python train.py --model="self-supervised image encoder" --dataset="procedural textures in two colours, tilted and lit" --train_examples=195000 --image_size=32 --crop_scale_min=0.4 --horizontal_flip=true --color_jitter=0.4 --method="vicreg" --arch="swin" --norm="layernorm" --norm_position="post" --activation="geglu" --mlp_ratio=2.67 --head_dim=64 --fused_qkv=true --bias="none" --qk_norm=false --parallel_block=false --inner_norm=false --moe="expert_choice" --drop_path=0.1 --num_experts=32 --moe_every=2 --expert_mlp_ratio=0.5 --experts_per_token=1 --shared_expert=false --patch_size=[2, 2] --depths=[3, 6, 3] --widths=[64, 128, 256] --projector_hidden=512 --projector_out=1024 --projector_hidden_layers=2 --residual_init="scaled_by_depth" --optimizer="muon" --muon_scale="match_rms_adamw" --lr=0.0022 --momentum=0.95 --nesterov=true --orthogonalizer="newton_schulz_5" --adamw_lr_other_params=0.00081 --grad_clip=3.0 --ema_decay=0.99 --steps=9300 --batch_size=512 --epochs=24.4 --lr_schedule="wsd" --decay_fraction=0.4 --final_lr_fraction=0.05 --warmup_steps=180 --weight_decay=0.2 --adamw_weight_decay_other_params=0.01
Rows from block 5 of a small self-supervised image encoder, named by matrix and row number. Rows with one number within an expert belong to one neuron, the router's apart. Each number is 500 + 50 x the weight over its row's rms, rounded and kept within 0 to 999. All counts start at 0. Numbers have three digits each.
After each expert's rows are labels from the 100 images, of 14848, where the router gives the expert most weight on average: "patch colour" is the nearest of a few named colours to the mean colour under the peak. Only what is clearly more common there than usual is listed. The data: procedural textures in two colours, tilted and lit. In brackets: how many of the 100, against the usual share in percent.
# router: router (model.blocks.5.mlp.router.weight, 32x128, trained with AdamW), inputs 0-63
# gate: expert gate (model.blocks.5.mlp.gate, 32x64x128), inputs 0-63
# up: expert up (model.blocks.5.mlp.up, 32x64x128), inputs 0-63
# down: expert down (model.blocks.5.mlp.down, 32x128x64, transposed), outputs 0-63

# expert 17
router.17:512490395506495494404553583392492434508521439470562516514500523495493472458553494507505383517479518466591439492454501498533530518428515473491433504494463431530559590524459480460481563474532539
gate.0:482499490607478446495508568518501442475522553519539564447480396501605521504409521457494508606440474499447534522460447520489512454521485512546556480454434495510506540390468524429529513487344440
up.0:498521475456609539466457470454566533452499438487511565473489568561435520500580437473492574442449480493506404594422477518557390504502447458474510470601475516512487467591517578472479540450529443
down.0:468575517453490514595418455478456534507464437447503467455490476477511499521497545474504486420440430568579548462389460446498465604511503536449507634483465519455497547551473506458465500530577484
gate.1:555478466530577526445445444452550469481457506506547459505555497510519501444444451551498542491511492560409523485433545444416476570441454534498619361511525571476605490553524532483470453616558502
up.1:532503519522538583521464577522537523532560503435441531395540542481556534495466490526503662462494482509424517508616550508477530484468480559405454485492525535452508374557455527568419511530458519
down.1:549481425442538489466490399431504521575522540536548456619421429461400447533531557470445416502519510590497557501424461476549473489609445462504464462504534506571529500500519487464516485480568474
gate.2:410523433555469597587411455535523469528501524508544416428532495560515523513558543473537498548476469460470513511548475535495527382533424497483403490488579501533601401520541468442498551539475543
up.2:495509432529447541482479490467508482479522524495457464457462461518516499599547525501484375497483495485572542555524469518453458520532455414582491545438567587487417468481461503519471435458485508
down.2:480495400472487479549417545456567531471536437484484530487611465532498495510550562546515488451459508499484439619505482552522525567579510634606573479458469488445491613494459506403544523517498482
gate.3:449484529463570536585410509525433527518509460525521463516544610463472499454528441565578547560558508537420496523499497543503555552525414516471558427473585487421519475548443477508484491507436538
up.3:436448509404527500495527498546435545458494545516539591439567532409472409440479470519514544508549517503446504500497473505499579571526551478434510516439484519462478455589442523530533463523396450
down.3:444519524536464530500552480509496515534494459510551406540506560579550494514475456554525437467536496516629517453590521538477506540524450479482474549507399448582522546592449488500506560527454445
gate.4:455579533518475554548506548484494432558458547393468497408524497517513525521377498629533526495525454450552525517626491495459536446485548486556460510477475438406524531467473621496494451585446542
up.4:480521517489529479388497487496475570394485492508557465470456484482499555498587450519422477433541548520461433498505557548540515605513559513441429485575431553513466461485612378514465514375533474
down.4:423519527485519559453545440507519513581463453487371472481474440466428469516447557449370516509466536501443575457508531504524477512530523465491543462491489563546468472470590438449501666471486433
gate.5:458517486603428504614506471517441480454400446544574516631482504504535461546518471457503467511515448556465483503509523489478499529421472521528539589482519463500509656471490520411519577540508437
up.5:476408481538439421489506412534486434494472550578483510630483487434461443579558466448575542475476417533470489493464538504437457567456511553526583547472532526496521538455439451518501590574451486
down.5:488505470512519473439542484423479550439480515533589518527316543439415451588470514439528590454598475523482461467439399544512552583499510550493475530388544500541498417467478581502505504569520510
gate.6:487517519577505567480439417543638451527466457592528543558557531422553455447471594405462487551431516421504492513465493559503475405545478438498586529578503446503505527449547450562560563397456495
up.6:480587543497601533498480488456463531549470465552474469582502580398462410464530500435449512534563453417515450528466521456501543473448461533538481590532546471491568570463509384503461551459499498
down.6:515507491549568502535421550534410484462499635488491454439499519386558449539472414446529449546504514460586568522533521505539526396416391496486533470459546523488500516560531432509555478535532553
gate.7:509485538549540489469415405563466404549486466544513544562537478498497535490551529485493571474513544549518564447428528477496497527559560542513412437586454568446497421506492483590408520487623518
up.7:484505486550469542573534521465504573542499462510570511493531536508559532497420517482429547420601486586458537482521497559569549522482483434557541483502536341434523538523471503400444530536503580
down.7:494546525410560549572533546531577464461410558520484464483477551527517466573458555443421525471532472453511533489491368414574497428469583617507492520529435520529500500421543539455499476532563480
patch colour: pink (29 vs 9.8)

# expert 5
router.5:518515568534452507517509477423565569455433473485479435477579567469473443450504474524568561536470549495468496418566543529469455539627509471525554475487440427558451559478385526519600571447489507
gate.0:554489541450406491469566477351422517618551501520408526547448472488482484479530390563496479445453478544477492497571499554445479543502498606536553512515570491523538430540394506491484547558582505
up.0:486479594558432565503482535511414448560474477553392522511503459470402492597561508608496485432444519555471464416477470492438483630525522575542538508490534489572581448474453579482454518449487484
down.0:496373516505526483531594462483548529426460491564470488492512539496439475516478487454599542404418568430550523555506506469566427468611571406600498467517499519489483489467475432474475534526425535
gate.1:433496536560480592566562481533383483540528449518470472414505458574465592472437503506603464528486539522483529560466546484437479523570538520457610502495468446438512524529481575439507493442512543
up.1:441533596489469577523504511479464455485560433462413505505456420531465446537474525460648487598507559471557493565512522521463602492532480478528535466539510449415444503398492539489549515395562487
down.1:520515502544485543587445494392538498476578454446553456552512488458450436531559446478482436450389468457524598503523510531517470493526428537469570550485509516510439505492578470473461465440587404
gate.2:424527442455459549430463602518487542534535468562502484497503522582410508570498492519476467461546551414494414568465447471437514534556460538604494499428446457532589493519553442515463472507500543
up.2:431490582472524500485503531453492482440498485576502483471477499554485472586435448573516470465543593464563503477494445433480493592563476475575435488403430434507607503550649468443417540547548503
down.2:591544458558536507547497510454513506397452419551473474506531498551455523476521557463471531520528495447486552563457513589598445505561501524480461411533517496456468648497418465547512472446429493
gate.3:421537519414501463548461503602531409440508488419495514477617463556480568491504484580454432520474538608618511534516423448443451533485571435521515510505513439464535444429429493499534518470551451
up.3:575483513543507451511530478492554442582458598445407562534498513526547491540493459487473510581459502500564490461556544395526461477418547412527503574476488456497515486451502473466500545524439554
down.3:448426435458483449557480498512455504485482522542501481548462515467592554492439518473400548513554484524532545482477548406478531541539462597492535586469521555550532517486468532505540500461575504
gate.4:510482421506562445539502459494448459416551462597535465448485492500531519523503478558538589428539455522446560563522408490497503407491508468496485409442533545507483516490478553562462444520552549
up.4:460507508547477484409550471490440500507425499505485501491484420531540482505527438468426414473537498525625441404412537504521478483428532484513588501499516483526587567507508424479673514515539477
down.4:495468560497535462448490549478507403510492547518678585493545458549508504408445547495496485457530497461493496416463500539452552418490522455475569470551566463515409552562497521502509506588545463
gate.5:485496430512490485512529562533485575463522417497604553506474537467464500546573566438480391486468421436530483536522558600446559556473473459510424601450495473594511529469563564538498570565556487
up.5:507511449476553519553480561470410531480512462494566576482510530500421496568516571436493448476533458505447457611513522568458536577476487442518434617420469460580549509435510541549539581543505492
down.5:475484464574451474476526523549441490532475454551628514518519440566523610495460533530609524393617568470523487518556550539488495536479544480485409486483470414488482493425384539472537485484441533
gate.6:529520552622454528500462458441481515598534473456464588487506495445490439551516492459493440431520577502541485501560487526438467551528448483557512444401429447464573596485438620556595448521510491
up.6:434482430413542502567543570552538441439481466577525437529519495556472558473472520540452507562502447489480492565467445523569541446501519526472501498567550562507496424619519438452432527468457515
down.6:527457478558490555460475581472466528530440534493442427433600509564500411525502522497489577435503502422542425508440441580605493560566520456522506480546430489524357424537601467478475536561508474
gate.7:467525483561530530588419440496570600511528447508475515494393502544475479466493440566489418515589528478532510502505498515430504488477380506483594484439508513502511534494489481510500580460441603
up.7:516475401545465430518446460503492458565458484540598611504631535466530545455531471539519516511550542410557537407481464532498475463500541455450522488544518476482626535485490523447533438511497539
down.7:436478454454525467496492441576446513486403581444515455510520472423520535544522489545405495534528485501436496531454510460439475520428583472539553544613449547510573649489452491501510493481521395
patch colour: orange (28 vs 7.1)

# expert 30
router.30:561465449521475547477459547532460516524507435486562499501447580562427521556569492456529567433568465433477519536545461509555502482563500509492464476440401445549546413542459451567570554469524467
gate.0:503441475519515495512389540471545674524477532493544474441497589535521524518577543515466476525474475413528463595466505459499449459588554517488472460632506600500487579534402421477490487392544489
up.0:546520508529487454541389462506515615570408501409525528441479516516465526528593530499490525537507507399526486572529478534523459476610543431522436461615469525588542602508472465432421531415552480
down.0:481475464542406551516585504470404405426385512494478448498468563517549410476563597525423520499537488498554472510529522515477407469484522473512457512479428527535494569504498423543510538629474571
gate.1:488491501492561452583497507470549507514514518510603394545485553504608439518451448485510550542474542543610456506507479558518528520514469535509495472360355513486382534479471591447351542470501569
up.1:514478584498485529454547590501549530515465512522558469546447486444461446599540478512505524621456530573563449513536476466479537503544439533418478405382433528563411516491430476483459531467485504
down.1:541544570470526526488514497352475523496560427408484467501544555476511527462510554467499501535508472451588494564530458467498459495451505415448453443524512458555451448498603497547483481548429490
gate.2:504542532528594531499384475561472517558551514520574543504491476442522534462528568521499477561567543512474612489449498514475556561545493420449460492468440558605435514413567538492474541516545470
up.2:487549475387484549604426586525450468522448487510502564451499418448491584459501444523536416475464466562525582489446469541481602569462580516475518469470526515607531418619504543513485489452532524
down.2:538490508510578666499456472433517512594453494410459422489480521566475362611520449517399499449471542555532532531512467427568520440496460478522463511500530534432513487458560516539455410613586515
gate.3:528580511567533391499521531446422478520513543528532575429456521427423435413470427421504423516550425535437527444505490476547601397489433495499507489477482476477545605520507552494462492584482566
up.3:481458517503518416480449546514400476506490516457466523571435567547530447515497507478430533517481427557437512508514574467615611440485525521472584529463448532548470585491497470481461444598486534
down.3:522526413574458560491474493470526569569576449486528431446457443618538439561554492501424542428527479502561520491378532474447542419519448471460501517509561492519489521543472530547467504514543499
gate.4:604554546528435532469395488557473469594508538523558557522634496533463537463537408512413464570502512411515477460465534493588469483384484409535560429527595518492566415497510439617484466448545480
up.4:584513594436406520482387480588504489615472582574525519477608527531441529459541411500459462542473507465530453458442491479548434486409464464573482454506575559521550394511501424552505509448472500
down.4:555477621546399522457433534490458505475503544522462556516513454471519650485554517515602555451521445531543512483505458457496458558434468590490580451499474516429553472486541520464425632569474392
gate.5:462495516511450420508497360499586580441585562404426427471468475499549428507493531503522567501509463447477494469560549473550525460471540560503491470415563555491532460403519516472641465438523430
up.5:512436508487477418468516364510583505433549552435448490532459440490512440502539515497544521490538467459487552446605494488529583533473515573486484522351558525436493405391463471441617480516566457
down.5:467507629567470392508502601436537495415583476459564515529527500526449410418527522515494549509588519487500453476547495469468441506491568555492495481494504499529461439447521456463618313596534492
gate.6:498463462578433551497616504473585526506491561421479547500403554480595421496548486460463482520483517465557545549484522527402582519497520544525569525507411437498496532565497467542506556398472510
up.6:505559462538364576549590538493531525488511514439543503518432496477574439446506448405441494529425569497594513505428530567537515480532541569464606518519454447438519509465489372469503513437462509
down.6:550508570535582532578446511540535509483415567555480494523465594419454367473476469499546573483550498506525502485516430482449501513505471513509546445451471410421498482505395566568454526485508586
gate.7:543543593493412457543431529420503504513492499414568414477492602539463569480581485618455441523481524506475413525464503484510512527401533507430521475489483546504415450509564501532447540496489565
up.7:494496524565505466526465476607469582548478499563476581501399431503506450497464553435434452569523489481473573547496519473494527491541408449567472523496472448444581599559490524502510500555497405
down.7:492514371506533466507516411585513428520490534494480444449622429437500373467494432451566530518516505536611539476520419482593488522525463572579506539559568501472461557484425531558519535553470573
patch colour: brown (42 vs 20.2)

# expert 24
router.24:476436409449409437537564440369473589402506495506361490588488555521516483542457490506505540517528497481527446536533546478465563575477458493455459489529424461391481483588426464435470465480543474
gate.0:536492531541498538474574447505568464441426459374522379387434417498471528472511490548521482588489464565446485445479530511528374454489505549522497476587492503536462467437444468522541501574443509
up.0:413501402483478535504449469500423473564478525471487543528535580520556460503537409441508423428521511532503494531454475533463442622488434492590449540506629502449610558489515516521468580478506542
down.0:491562544430483591522489525463495546516429479495523540494593492505495507481487460588466607464530590401482524483486431566529474529529432520519558466560391522515540566544513473450389405468538461
gate.1:511437460433527508539363446480479520500437520517554419565428451597506557518613530418486370515528534522525427527530498481527482565551409611544546550507508489528474557417483435544514549445508472
up.1:468509416458591420464538461500441436497476485452577525575598456575414481488373530479573425469468450517534527560564505401546452534521434528534478584494527507503468478428485482486536498485606549
down.1:517519419557406490484415472499516510499579465464437414419547427506566431462567509544555494477507500523423557551573510513452512505564552538571461596534526433512478549552522512408429491479567476
gate.2:627484604489475402532426511496516474472582600523531498447546486385525465567525437596623506534439536566526487554509490430475573473479557514476495443538534441473399469543486525495481465500505495
up.2:659485581445473448506427548546531485462485490474518482409506517498545572593428518518611509508528540564462461528463505566557583484472471597476528514505499489453501418560493569523506520471445501
down.2:563539532491426481517581542551495544485507495506531459565551554494491567466537469435503521443470522502504543565480551538375504596519560626507459477482571487566428457439493445565486504477506492
gate.3:458429530393508438599561444522437508536528503547463494533550488489435499456464407417521524509479531528476505480418509524457436563528602534513532561512477451553560485491513420456455555501541486
up.3:467529522516493575387484435521487454471408526459454519469473479466456474485502468549538481505548451484558465541455523497467455451513555428544459542535530554516493569562504561494568456480567500
down.3:494495360524488470435579549505534573496453587471508529479567519588526568439536443525532452499494480486501374492544518497481497499395509541432517509586462545575486483592529458563530550460458483
gate.4:459477570465402471521552481476464435497507463505455463453529449425440499487527482568438481489547523523460494464530525477412442445506524413549586490420540511536524526667596469520505542427517433
up.4:513523470524545533540444476561526401518453539454506491514501573511434596491417547444542436426434526464501480482628477548599510533500463536506475587562385420476586545515517497518498479534506495
down.4:510490463506529513493558530496465473405488472527472516525496427446550509563517520505520472457501496339492487516627489521454494596570484531490613444439486484502508493663488511454526459497458425
gate.5:465420562500530572511447442493452485494501518558510587555520557469384516413564593364446474479542563439513544521437462470491496517507520593525513479427499459413585499538458525520364464455522500
up.5:386479474494501540566532497444442407494497464477581519512476465524496590528634520466481506542503424489571522476529437512495495505512507530512454553465477596422522510564474481520563571478475456
down.5:496485547447444468458378521531487658479594482525497494554496443601539560491525548450631506548500529496519462405458491466435523459489482519549493521533514369547534499441499436442518459479484418
gate.6:409509537430529470524498427473425481452449518494473523506494500436519551513508469603517454538458404533442476436468413588504500559527488538604495534486538512454422501484478528452526408519560462
up.6:574519513519521568484519589504539473539485482407483431548519540583504542442498482369462496501547530426486443516538486448588483464554479497461466466536445467560546479533466564410514562380462499
down.6:423574529461586475464535419502500526495471415415486536541423527488530511523506445509507503514547468440509525538530490488603462535535601432549528473521542462555553418508437508485481497470512429
gate.7:529539539441498535399503520547464519550459520530554439483480533557625513510563463442524453512537483596517451526449538403535434489510484500567521508584526478477473435530499434491538505590561496
up.7:489498547523404523512569470485490522509522429375411576500443482588462547583499451570469449411425476566539544414585551512483533519483426491468560504493431509517497612488502511506509397538502415
down.7:498451512475508505437524516451449498438475475553390569519545545557457476521495534526453495507485550513469426539448526332599555447470451555548518529522499529524523583457508482459505542439460470
patch colour: purple (28 vs 7.4)

# expert 28
router.28:447512595502516508503437449448441558474470520537443516557583426574466539439470521483396552449486532512460456388557551466528500409443427583508458482451488467505458500525563411492429519556575449
gate.0:505437535531518495530492526517548476509465529473495499420486557496611486495458531419508564530472472439464500572503502472514451455529477518569489577497521386420539642483414471484532517473399437
up.0:540405459528539494470493536479588498454498546440524540468538577502578531520408474478471577463442481383453471508511508463549481453545513500542497583535548437419577640492518463482488453497420510
down.0:540525507516486497559440491497476410492493545414544452586461476494545522603526478416551533522590499502479578537484594486511488433606531547496471547429491498505516549429490452443543435519526436
gate.1:477528497577472543442463525432454505542548508550488562534505493504495545490515502554506494467497501536533520486450477485409581498474575545590510433490457533409490469437529422625408463450439540
up.1:469532478531430525454440521545481541546582492513446458574538462423493484521480536494577472487498523558454497468523469526447597468442548594530566391503471459486528503424515418582412469497481522
down.1:486494552410433458530537511525448474543518479472476512466425466612554487489514536476470414526460520486482553444476485522482617482563546460426570448468528485507501532540458447386433497532550523
gate.2:507466476489531533493486557566538512428482532415495502540499489530503560432630527523566514449489490482484527508524416525450545468530502537464451558489483475504452426642552523486517540532596524
up.2:524478566543513448542542465459501521513535509563551516456498454444482508576378415499417478556555550519556413479521545461547501507483461459561484484473519525553508546442445507455452473439461490
down.2:534444462460471467470488467501446445609489523515506476457508472479539568513533469438515511473421519541541542477556403566573541512578502472555523580509467489536539453589532531459596476448534466
gate.3:458379486480543525528468434486459507525529587508546460405458517529491525512571547532513383509411493506501552559551490537469438551494495483474448504443449527490460472540513509574595457507497560
up.3:535506475422414517515470579505518461443457450429514446562442516493541528535516520529506494516430412589430479513545438448476497500470614470552466555410511527461361514484537514571467468533541519
down.3:575552564505501581540440436517481521483464364451467422542521461415498522502541584517518498617493538409470500441583490456524433471470535483509548384548513458447481480441582535466443501552517497
gate.4:604521453547482435528494465597457579517582492516554575441440547468527502487461482489421553544490502546511532526517412492537371484452483340414560560596546503555504428533500496450561473437567443
up.4:619525453558456390519513488584478529514551509537573598487485533461471478481481493499420510564488514535486549541537383456508404491455449368430558536597505538552481395535532495440582451447533425
down.4:567586602520428479424503518542567555450546413457447611488506416463481515452534402552564506554476552488573497496593438532489542522533590480460450508440492533493437481608468546400454553402445543
gate.5:553545467639568519598457447482511605480555494514527548507484526503478485520501470561529522421552468455496551499458510452459523593552491538394481398473473482481516555494499564488425459493503516
up.5:474430482486451516474511624510450403527416530584456408515499436448520479448460594462407429541435539561546530524545444510480484509472486463577483621589516462583457509468536463510542525508524485
down.5:581508438555454511530501487459510539474550599561518433444550499508606610531498393484570555491507461493562432430488434418511549469515507562528477467417428494464595535533505518500543484439500461
gate.6:530554585475452547465484487526509504497497463456456513523585465494458518550474401577571549512528531422500422567521595513497419608469404599518501522453443626465550556619551536468530463453456459
up.6:516372525551567540466483562476543500452512427559504545454452494599543424406545459521541478519457489537464492468501558467497482492528546488463498447469411468475525430624382513530607555576515557
down.6:588531519579362416484514451526522436556573389431465544469536483506559516477487479402517583502525437480524540511552429556337507522496577393528523475481473380536400433558411597511582523509503445
gate.7:411502520427466475470478508541525469586521480466535514533492524473475471511558436568442436608544442548517480476510405454519560490504575501486494497380459581496333568554435500535572400441481432
up.7:439514498349531454428487534515479432587585513524506559540540554516446394449533339536496513560533467545522516506500370365523570481511538477452484499444462552457395551505455453595512475445486502
down.7:524438436524519557507480442588561481527549640538462496504497480543473432563528487468443531449375495492445603433528480483520473545552490519538425586441431524592443583463511602480544539557537529
patch colour: black (100 vs 3.7)

# expert 18
router.18:424572456434523516552616414438476489491506557443484519564469485514553466530530543518468499442499510541425445533447499448493560575526503388538472429460458460453452527510540518518545568406436543
gate.0:408503472461486508483470472464529518528477386490410522532632520546476485550535479460496447497515527511516475488533462499538571477599537529461561494542508511582509541598463492519461525573551488
up.0:540524530518548507448459572483487419450530527475412450509342477514559417492593468529569480580486476539444450550509578535494476526374382466542538485502500491490480442483507563479564573540467498
down.0:530491513529512590473454537527471549543475522517452469443563502495530548476534550500543503498537493468479511450484590454449456473487423509486474486517475590489431591532480533476462515510538517
gate.1:497548365527580472561458524565474501414525481381489426456616462525458492539542430440513427501518470499490492437465450515536501503498416464580482457464498505418528507423550534523581583524530473
up.1:519518386581545446520428491548493404428528461428434408545496465478540555523512493540493430520576454476496425471546540482495527458450470455569540497458527435425539561475606551528549531519501478
down.1:469502512471551443567526542458583473552617478529565499483523529463438430582445476518414537452510514506479573417476429526492490435505538398574624574420491491561522476515480480463505515534500399
gate.2:423492547547482466473427456399524489471515540451614488469453449573472509474560472533500488438540570536414544482535440544564496524499466577445457572537469453429555557547563504510437561521545454
up.2:459551560539507470481445496460482514475501508421611453517475516470469493549506460524503482455527543498464573506509392509527432493508505559468464605459506476439557650551573479489505531505563494
down.2:369529498490510443481481513479518529489638392540534584520448602555544483406528441593498383530480526528569499451466480439453520534485476478477514531525538585528559394486463478422525486426519506
gate.3:604517521540497449533562431485568552493379529477507629505467451473460552420467436471520400491509406464505510605450464487435419435523488435544451447506455500528489441529538567562538467468560511
up.3:591461512497524524476567440500486501475442543431503617500440482494410534387481418486527425457489441478500474522460494411484444516528475396562391396538465514478531504443578557526555448499531494
down.3:522533513425518448436516574490521551478525509481563400446430471435474538476602441537459482518495488495461589609463538510654465449529528406481450505490522479465529394355470470555454525433582550
gate.4:585529545480506440515592565492535427474535582508482477514596434405484546513499450550483408491443493467539551544530503505524502494453484497555493594465460516523352557472573560448516589389483597
up.4:415451489493502513525474485539510513457481442512589534509475481589479468442497452428453528523540436529509516487377489507557565478479623513444601557500491423429542468537512449483516501506548398
down.4:476433394592607620503492479347581575503458477469500553542532524520561408484527557608425548483533500489557562471508453550518526578462462573476475476498453498553497492475486434509530547519508496
gate.5:556484548523414542451560473511487552493467614544595460497463483405505514470494537471509440463508485537538486487513466496454489452546401477568374468562404553531436572522582534490434439450407499
up.5:562487547512395519521579470479481571476479594543591477512490473415487519513477516417512457430519470481539497501505481462444519463525419469539375509564419531549391566524588549523429439450426530
down.5:571495542513490520470501508449487538483479506547514489502545492387390507460484456508566521403428479494456570532500485473462361474583480507468476465492501570558608453544529490519464494414467544
gate.6:483536545417478520450456565527599465519511498423560466472484504624547511442628530539565487428509547517484493499549567537420517481479546489469469463497550419456515471446426408583551487472548567
up.6:485512541488491490523464489534570393493503574467610542491456585553523523486512493532510513516461584494498518539461564549363497559471572453506421476505589424517542454466503467590513482438516492
down.6:443461480531528486487442539535579454536545485575476523528535586476484484526489528523514530500491511505518411448568524543578486413471494590507515477516468444381508472445434565487527542494399394
gate.7:510449570446542492595520488562551523563567461488521451579521501530471444491459427403417507528555560498459486500491457406520536495527488449477379515533487581525574491526478510527500574384495433
up.7:507463576462566523594503495556534490559558477459502505591545545549465480505470437395394486550556542509479457510526508444489528461512504466459378535498462580504539492500452497560495535355515441
down.7:456476506452579524522546522582569445556405541506479407404448594455499545582478486512506531505526462487484452455567498524441477501468421422528580546520465503480498486511552545480418430468535457
patch colour: brown (42 vs 20.2)

# expert 29
router.29:542497466512476494496511576522426475455568480526474391444512485517429493428503518529560490444493594490498549424559483571544416451546493554546462447547521541519534620507532578525499607552498516
gate.0:498511563493474539585469434513495472548464541512483430453532434521548475539520388605519527466512518503498587469580444486544468520605453519459482547489458434538463516437520488451454495456503521
up.0:421430429508409494556548443459515427553494533495556460432554494515532503523478497572552507420527534476582535428561505573459543506525569487428450540484496477498468436508498463481549401378384527
down.0:458536567542426571479367399487465470504480616510497466454537503477482533527574500478464485543545451455534586444486492462527468543596496543501502547534520445483382597439492478493548516531374506
gate.1:438521547458441434571461545533474440522496472553505461503545479557491537436499525515529454439510448450575451545467505488460483570498574440571500487502407431457497582620605462543477517524490452
up.1:455502521443482398587484496514493527409456488539526470464456555506520547443533502554467466496490421492476393500465469456461449620488499442573522630496431480484571525618612490558451523522429518
down.1:387528531509469400546556541486412499403448483529544469536563433493485436511535475494484528540501561477491428602515501533521546490500517561417472516535483496516459550553564504443475467466452594
gate.2:465530433540538493428468523465423536500514469475619465524449475544525446538574580434489439521525475626591513383488500558518494571504502470504532513523530447567502517467466521438409530514457485
up.2:506431565392456514507461462528584471476548514599489451424536552402462552469469405585587547546449534410408491545493535494505497477519518487474512451541459513495488509580552461577556503399514549
down.2:460509404501616583379478574485474446506535539568537533485468477435495543494550481539487517474543431453511451479523501502516608484448466514534557464525532568476534487568501457555570415469455523
gate.3:520501466477560564408574501518533458482362483573523449496553479397509503519523510580568565413539520599506530494500463551474635507478520534554506534485498485482453515543578500517516413525508597
up.3:472536506459368488611435488532525468450652520468497565529484538543471473430562465475418433544475543524533508484451509563567548554469483462488559488400509454612536510546477491523476597491508442
down.3:449492576536493546522474523515578507502409527475450492537535541512502507501518494410514549524543513471533590528464455562438491498481445527520485471533464496484427495420490530399405478470510553
gate.4:471487554588550524452520526506406554517513551566488560534532541442482503539541538439502438528420497556530473500509369545444459424513388492445494540483544522472465503493487434527462436500434464
up.4:537532563474543474442541477432560579497567475465584503455623514525565442452552525449527464411480413486489468477443508453495410460446525440426542475412564464580520453593445533544514610518496494
down.4:518483569477502519550532462521511437531440478477512522457402482488522519467502487364485497459500418445519486456544509522516525482558464441510509429558541501419518457578382529463492496470446592
gate.5:475527525540494460490517527454520486541540473452475463411433492477471472538507571421479565543539424443565441584478449505484522437426482481531526524452496553449475532501537495495512517501426513
up.5:444502534555489468501540541515543540546494382459481477427452574608497455477530638425508482515520425357557489575431460548443447476399507528533507497526492478487496493482483552481527509527432488
down.5:520549489472501403517580608517546499437438501508467554535515505500450529340410542504498465392560497567427477458593476475530568519617506456609500417504437490490537419372458488554476435614459494
gate.6:502565413546490483490424508535597460488419577446615503466595507442620475456542561491552406564478494432472477484502480454444529538558512423521507457540552530652468549467542494474515430611559530
up.6:494491411541403414585413424522538459479469562470607504518533481440569476483516570501541409484451453471425437531483452514423491555582561454509514445542524515612439558491547535474577504648537541
down.6:485416468461514411568484594430578439502487507525491467424414587593549539514524517476478438525556495495598400562550565487568553473421490577518519499462424501441464487439547486534548543503493577
gate.7:584497493521525561420463531508505447519498525520467499520424538543525594498477446532446511598481529432478555391418516474608545518416482521491613514550547628518510450531471499525433443455560557
up.7:596485560544512542454479499462516473492490471493547535543428521552498497497509430544451477586433465492462570379513440466622542524429498494518577508521558549472524444539455547510380449437559449
down.7:520516497470438556571477519565499475543492488564446465491545538540526605525524589433454415540567532489574491468444541513518437462499449506548519445418426471525544492494545512461555554494564507
patch colour: brown (41 vs 20.2)